config.toml
model = "image classifier"
dataset = "small charts drawn from random numbers"
train_examples = 203450
image_size = 32
crop_scale_min = 1
horizontal_flip = false
rotation_deg = 5
targets = ["trend"]
num_classes = 5
arch = "mlp"
layers = 10
norm = "layernorm"
norm_position = "pre"
activation = "swiglu"
mlp_ratio = 4
inner_norm = false
width = 256
label_smoothing = 0.05
loss = "cross_entropy"
head_dropout = 0.1
init = "small_normal"
residual_init = "scaled_by_depth"
optimizer = "muon"
muon_scale = "original"
lr = 0.019
momentum = 0.95
nesterov = true
orthogonalizer = "newton_schulz_5"
adamw_lr_other_params = 0.00081
grad_clip = 1.0
steps = 29700
batch_size = 256
epochs = 37.4
lr_schedule = "poly"
final_lr_fraction = 0.01
warmup_steps = 2970
weight_decay = 0.002
adamw_weight_decay_other_params = 0.01
Rows from block 5 of a small image classifier, named by matrix and row number. Rows with one number belong to one neuron. Each number is 128 + 32 x the weight over its row's rms, rounded and kept within 0 to 255. All counts start at 0. Numbers have three digits each.
Before each neuron's rows are labels from the 100 images, of 14848, where the neuron reaches its largest size: "responds to" is what is common among them. Only what is clearly more common there than usual is listed. The data: small charts drawn from random numbers. In brackets: how many of the 100, against the usual share in percent.
# gate: MLP gate (model.blocks.5.mlp.gate.weight, 1024x256), inputs 192-255
# fc1: MLP up (model.blocks.5.mlp.fc1.weight, 1024x256), inputs 192-255
# fc2: MLP down (model.blocks.5.mlp.fc2.weight, 256x1024, transposed), outputs 192-255

responds to: rising (97 vs 13.4); lollipop chart (38 vs 7.2); bubble chart (27 vs 7.1)
gate.421:117140124087109185145164096176127105153136067128048146099142136115089179103129186144161156150127127077157174131123109255086104173143133177161154087112071109172059139129132102181092127126123143
fc1.421:159121104179131085135087174075137165099115191156218128138121130138147075160121072089108097105107158171117093122150144003160167091112119102085110173149172117070194132133115153059149124115121104
fc2.421:146123165159159105136081161131138095169126114127102150124131145103110119157129109105190090147121125121141126150151063173148174132172133164132154100161209114066175135138163126182150156209152110

responds to: heat grid (31 vs 7.4); peak in the middle (30 vs 13)
gate.374:111140138127107095153164159133159113155135092155092120112134128114192141103144168111088149109101109134118168166179179114118041097094197123137113214079180146075117093147070137188181121088152138
fc1.374:140129110157114119084143143104109103110104158135128113112149156122111155141157139118060107144162080072146153148214183102138050142017114191145123160158142112073145157063108162122125137096052130
fc2.374:135080136117144159156142148119118130068185086136117212170096174164109117074151157154159105169174113135186081145072094136146156117199055141178160060185098106224136193095122111152084106173108117

responds to: dip in the middle (46 vs 13); heat grid (31 vs 7.4)
gate.74:129149132122126124143119096115135066110079150153174082099105031130087122106144096142126136104186125201184085108103146049143146128151153113111153109081096063144087174165138118106078118100100085
fc1.74:148159165161189131121208115083138155192077071116115113162098198124145109112157148102134140109110135095093086166205087063127138166080124086132126090136162152088141141110157131123173127151169163
fc2.74:151149172081143115120130128189141139155070127097109115116113106106074150057141157145143140155151131159122086108099065045133090116077164126191188152104094172164069129090138153128186156074148139

responds to: dark theme (67 vs 29.5); peak in the middle (43 vs 13); heat grid (28 vs 7.4)
gate.437:168110149174157113136137126137129148105124126168157114113169128153141149087135184090107132131113148135108149170127149088133161166136095164145184122120149157069185124164178106068082121134140131
fc1.437:189131120156130134125112173161101138117118123113113159080188093159127102128118140128054099145096143167111173199118107111145118137112119166135158120143094184083115109207117101137117160129148157
fc2.437:097132078142148129176126150102116073113212128099094157101116127120144141151078117125173116108145094148112113119125161138153086115144174112168092069119065087191137096093127124100183167146090135

responds to: horizontal bar chart (67 vs 7); items: three (35 vs 13); heat grid (29 vs 7.4)
gate.482:105159148091079109148137107072145117128162103143118140117167132122085105124075096161142132131100115120124147138104167194112064119144127146115105137110108112133085133162174152188118171149139114
fc1.482:152164134130103132104155126162110123098060165141089117114096097155144081112157128068080153117181125120164109111146191126182099108132157140118127158143094099123097105181053094101141079115133133
fc2.482:142067137142075105204128168123116110128154150085157123108128139101069174153080123131190097103123152160136162146130115149071123173131168148096157141133132133142046162074191135124098130129168121

responds to: horizontal bar chart (32 vs 7); heat grid (31 vs 7.4)
gate.376:166128146153095097090112094083200188140164120133136081140114115105105113143095140160086157171121103147144141161218152127120169113105129162119129136083110106156204151092170113082147111128086149
fc1.376:089148101153094122175095148050041114081102139141160141094106097148157191153130185175130122132117155159146121098052101143119120143120181061156092112210147066147043128165156136104105113085138116
fc2.376:118180141141098111139107084081122147163143121117102093112146108117144184185066110184128181139134141154165176131180126142145102174144093190153112115100123088110179144159136125112142149159119141

responds to: rising (44 vs 13.4); heat grid (38 vs 7.4)
gate.123:136094133142111157126158113147141125124083115129105109141111143124120110151209117133135119116203150097103111105167136158176079165122200147112173171102131183120090110142103099125134113124173128
fc1.123:150184108086126172111110180103118141122076165104155168080159111080099132157090135081132088132151148161159130129088141113083161107120095109091133124116148122120172138100099126179158127147150153
fc2.123:145074187130140106143145145157086124100115179137132132175139172164164081164117195049122155112077141164106132153225142154147116151163169080150155202116166143120126132138170091131125140105157083

responds to: pie chart (33 vs 7); heat grid (29 vs 7.4)
gate.223:102107141155155129153130183108099107150151107146145155162128144113126141138132089107127120125086121122149116165182182099129113135116137136155181175085089172035084178107093097165120130076105148
fc1.223:068146107189132093122157138123125135103141120144120185128110129103177162112123154084165134120115114094150081156136154082122093153147154104110130137170133157118128166098100152132120153157141143
fc2.223:085102088139092129105148083116130130068202091096121126107137170162153102125117140114146122096149132153141135164059139098143119148148142093177139066172150106158164098157135133057121127140133119

responds to: rising (75 vs 13.4); lollipop chart (37 vs 7.2)
gate.6:109146165101076123112120127123103135060159101078077182138138133177125153161093155142146145137134117108059150120092127103108070158145166142135055175127102116182098101133077192082100215095131139
fc1.6:103159153074137149095142148158138100085087114156112126070136173140144129106161116141096153167132080099145143110187161110162069126108124132101152091089154092163123084175117111111161097100164131
fc2.6:105180128135106096108158163060099112118068146146111101174109097090206076087081073131107142108138218098058103107150175120122088118113104089183101141151087166127167140128087069119107126134153121

responds to: heat grid (59 vs 7.4); pie chart (36 vs 7)
gate.198:122062113145196070134131128091112133079110118077140140100142159097122067149142089104104115134105108131124089094125140122106134119090114075086141080091161152102098110098143088066155173078071097
fc1.198:099138113167121074153108159179151111151094104141128140097073130151091049110156089234091185139137158125131228080109092119138138127122196079135105121122136154122155073156112139097140137151137088
fc2.198:085129097129076125126130218111112184168084138191072154182097097160174142100132167109105146111114114207161175185151079123069111178112140132138163128162127135101120123090123088135143132132187156

responds to: dip in the middle (49 vs 13); radar chart (25 vs 7.2)
gate.508:136114184156132121109082117111132064144137085143092076212126125147173123132174119206125126152083111157120188163114151094124186081153091118107127127060142102129170090131133107053150084204143134
fc1.508:147088202123127175095116133138137084139173109114144101194120116152193109163170125144135147168125098132096121152155136124120165124134094117095109121057120099150121118159089122056143091159166155
fc2.508:110100155134112122147098156109109118138121128143141116114065121112081153127153154102164146068188161102116119182140150125153167079115119177127114154178171119100091104130108118130188136037157164

responds to: horizontal bar chart (30 vs 7); radar chart (29 vs 7.2)
gate.423:140135131149155163098125111149165152117150107196165135111152112063128144121130058164139137121092101151151171127130154144134099124077136083140114098122122141193133128102047127058080080112145144
fc1.423:152157105144105115099147133171112142144106106178067151114159106135132155128169146101113113135135144091138056087126131098130145121112158171132101173136098094086106142180083147138075139123142105
fc2.423:111049110105089162194154095133131075095120125070049149114128143126147090135138153126096124121143144111105127161152124126084131125185146164100136146138191082118145102192199147137194060110131137

responds to: rising (42 vs 13.4); heat grid (27 vs 7.4)
gate.589:119058127161141164144156170144156114132157097100105106101109128178163153080171085148051137107084158108078165146120174059108070103100103116090119143071097133147128110166116076137128059091096193
fc1.589:108084115145113096143127066145146146157117134143120130126107108144154134162137130113180103087140153120145180138093131163134133153106201105138077150170126116114065085129169133134145114093074129
fc2.589:148122099172134130103096154123073116125183176129168137119111099098104139153142172144077130105097123155098107162045096152126132095137159154077159162085150114089169151106091094054143113165156135

responds to: pie chart (40 vs 7); items: three (32 vs 13); radar chart (30 vs 7.2)
gate.646:081158158112094107208121136207143114197113121091122194103114144138194140124155097179177105132062148101128159159160032111119113150092122172128140079202136105133126174113091144107150125174093191
fc1.646:126144203108080107176125158168159087187097122090139222129125136135161094099166058150128110182054087160140134171100100129137125163083144091124184148213133140104136105109142185102128112154191100
fc2.646:152113170137164098103162093133096162115119115109067081178133115135097131113134141148082123172150111124199085107146127083162153068176160134121163133131146149099151142143159073135140149102109106

responds to: dip in the middle (31 vs 13); radar chart (29 vs 7.2)
gate.188:163153112194165088117147077098114088136095117075179113106128115093169119121167074203098071091126125152154104106091134186138173116110080102122121119048136141137051115188099132100147132142145155
fc1.188:125097119134126131090116112116096140073150197124086115157159147123165141148118135036111108125125113121121093139081142066146165092145128106183187102145146128127127116161106177150130063085135162
fc2.188:154157120147123069110178108104087151114113079179180119069113123115138146143138123175049137123134112140117091117132154198095120167111173105154140133107144124118105104163126130061127114111070110

responds to: rising (63 vs 13.4)
gate.27:094126126129084091141144108138132084183143159131063161124179143089130158149090141116115120066080154126119109151059168215121175106131135136181045157104111144161124089158146123061151110073186166
fc1.27:145143146150097157090088129121116120118167110136198121078079103154100122115153084103115089146106078115134136165184086071123117190082122132118158110137149080065090160103109083180123140172112134
fc2.27:125153119117045106131135092099076099243171144147086140125143197078090143091130151119116130151092155194130091178171145211116085170132099099125094114144092135143076161130152097115117131112140154

responds to: horizontal bar chart (55 vs 7)
gate.329:079164135110127129127155150152114138141120085140088108140130133111157112146114109172139086100150119166153106125100179202107195119133107144125151153165085156085130148160144131142162146070131110
fc1.329:118082144151152104136122116112074095139126144076082197099171078175141106095133133157126168139112076053135098150133156102128157128133190128130161179112136121127173138166075175104129080139143080
fc2.329:183087112123134145115116136109161144082114118152124137174146180146106155155032090092187112107085191110108170117127162136144120142128144142144134111137141150177070089056201043149140123111185174

responds to: rising (51 vs 13.4); items: three (30 vs 13); pie chart (25 vs 7)
gate.384:151154134210153143064099136151163126167132124178185106171103175150156094147140170065123107179160130137124165069157106115133091141145101162139078172136141095076112114171137102150159167133102156
fc1.384:194096159154136129094142135124180122196132165131139094105101125138092076136157160135139126152143119126128184078062127143131150137113090097163130182108135105096092144190129105086171136121129165
fc2.384:151107109107086131176167130151120102115105144152128135058103062155141160152077101120077146137152117050076140095185105166127166100104169104106140142178161187135140099078101078111118110143125131

responds to: dark theme (72 vs 29.5); rising (55 vs 13.4); heat grid (34 vs 7.4); kind: area chart (27 vs 7.1)
gate.387:122108157158164116121098155148113078139096163160139080194084141107175153130084132117122130126136166175090113149116099038160158108109139138139047100142075112129058091146116108071152158046150088
fc1.387:101099143136077136149130198040152167115167133134151126102157095125072073116138086148144124123123110105168100136129183103145052169085113081092109162154180110121118169077151117134100129160096178
fc2.387:121116138109107082224190127139104122225103101131083091141149157129125163135164144124170163084076164107105081233115134074114135166159103163132122048099185135110063145098074146114095137127133110

responds to: heat grid (57 vs 7.4)
gate.394:081117142144094104122132114117128131142121123122121138189136092111140153143083129116155145194051128086112117103137062230128171167164157091124201141205161114110148172103110132096122090131084140
fc1.394:121127133128167102148150136071171101103159173099151137074083135132093157123153141099099224117144141123157157132132169074148082135171141114145095163141162144146170095114147116163138148102126098
fc2.394:127114146122189094154123141157141106133096115142078110145116193090162156168148152115160117079154105157130102140076118144087091154172089122067108109140128136182089119133091122104133092129195177

responds to: horizontal bar chart (66 vs 7); heat grid (30 vs 7.4)
gate.425:161130141123067206105083136130069118091148129129113090243100153128101089145132140064161104156172180140142177091150073141098159194098142161079110100119112097137142055121081121124139116143220111
fc1.425:127138123130211128130133127226145169120070101149149140142133109104156123149155129125101100170089096112146109165118198179112060106110111123150157159167101137163108120137175164155141121096073172
fc2.425:140162150162122169124138185127077130071134105157111109196126129166113112155130168100129082169156166116088170087110109129105182158084139131077138071136105110109135100129081124157100117181175076

responds to: dip in the middle (56 vs 13); pie chart (36 vs 7); kind: bubble chart (26 vs 7.1)
gate.121:126132125146105125153098067184100138074099112105162128122123081130157136203074063145132090120156115154085194090105091196117144120170132156150124169150122098138127148150113155150132166130153142
fc1.121:114165063048101121150133171129184108181143141186098180125148189122174147081095144119155177155151133112146074166178123094116099186062158100134189143177162141144150109148136131099054117102137154
fc2.121:128183109106138065114117094157148117112164135154115101094128125102129117129111148166164121163168116204142066191134095114107153192087146081172135164158073126124126182082141116060131184172136152

responds to: horizontal bar chart (44 vs 7); items: eight (32 vs 13.5)
gate.528:139186155145107205117091127136145112072104145109112095159105130144115188132096093096068112192163124141116093081119121099134151093124071137123150136140144061160144126064070103089133172151136104
fc1.528:121095147114120104134088133097128167133133114108131188079098107142179121115138186150154149069074116147100099162160170151167063132116188102115184101186112209113065113150180152116105121131105173
fc2.528:116155138134061158152153186157118097093154139189141136085130118129133173128135105111140117159132108126175138089123118144093195071137097192104083122113155069136158061096109121097202145152105091

responds to: pie chart (49 vs 7); heat grid (28 vs 7.4)
gate.712:164081098123172151172146183123123104135092168138130152129096139101192113128127136186133121101114149152108201116109134202182104095149121104120098140160165112123209095102140091115135100154128165
fc1.712:113126107115101157168109174099109118142119153118135140144112110127129073144096135201164135142125167153098166091096102189134131108104110139129148129169140120116205128112105124114114096141158161
fc2.712:166143159098119138110126098141105116183158101126099121187125111171117156130124121100121106192104091049130052138140129023144140149129071118085115093189099161154069138123071185198105156103136093

responds to: dip in the middle (67 vs 13); bubble chart (28 vs 7.1)
gate.294:102087128116132147075149101143125078094119143145130114121110083081148122112111131134147111087153165139080130071153101149141117141171098104119134120151153109151090126059138147129148137157130070
fc1.294:162074090136123129177120152072166162181159152177136187139145149106169142149129130040124143161150090135101137160125085091174163114112153181162101112103134112106112107165148111151131090141189123
fc2.294:187133131172097167122157134124161109116146148150154095103156070131169073156132077091081156129087087128107067142120067101128092150144140149069139097101142169125121207141116079099138144143084083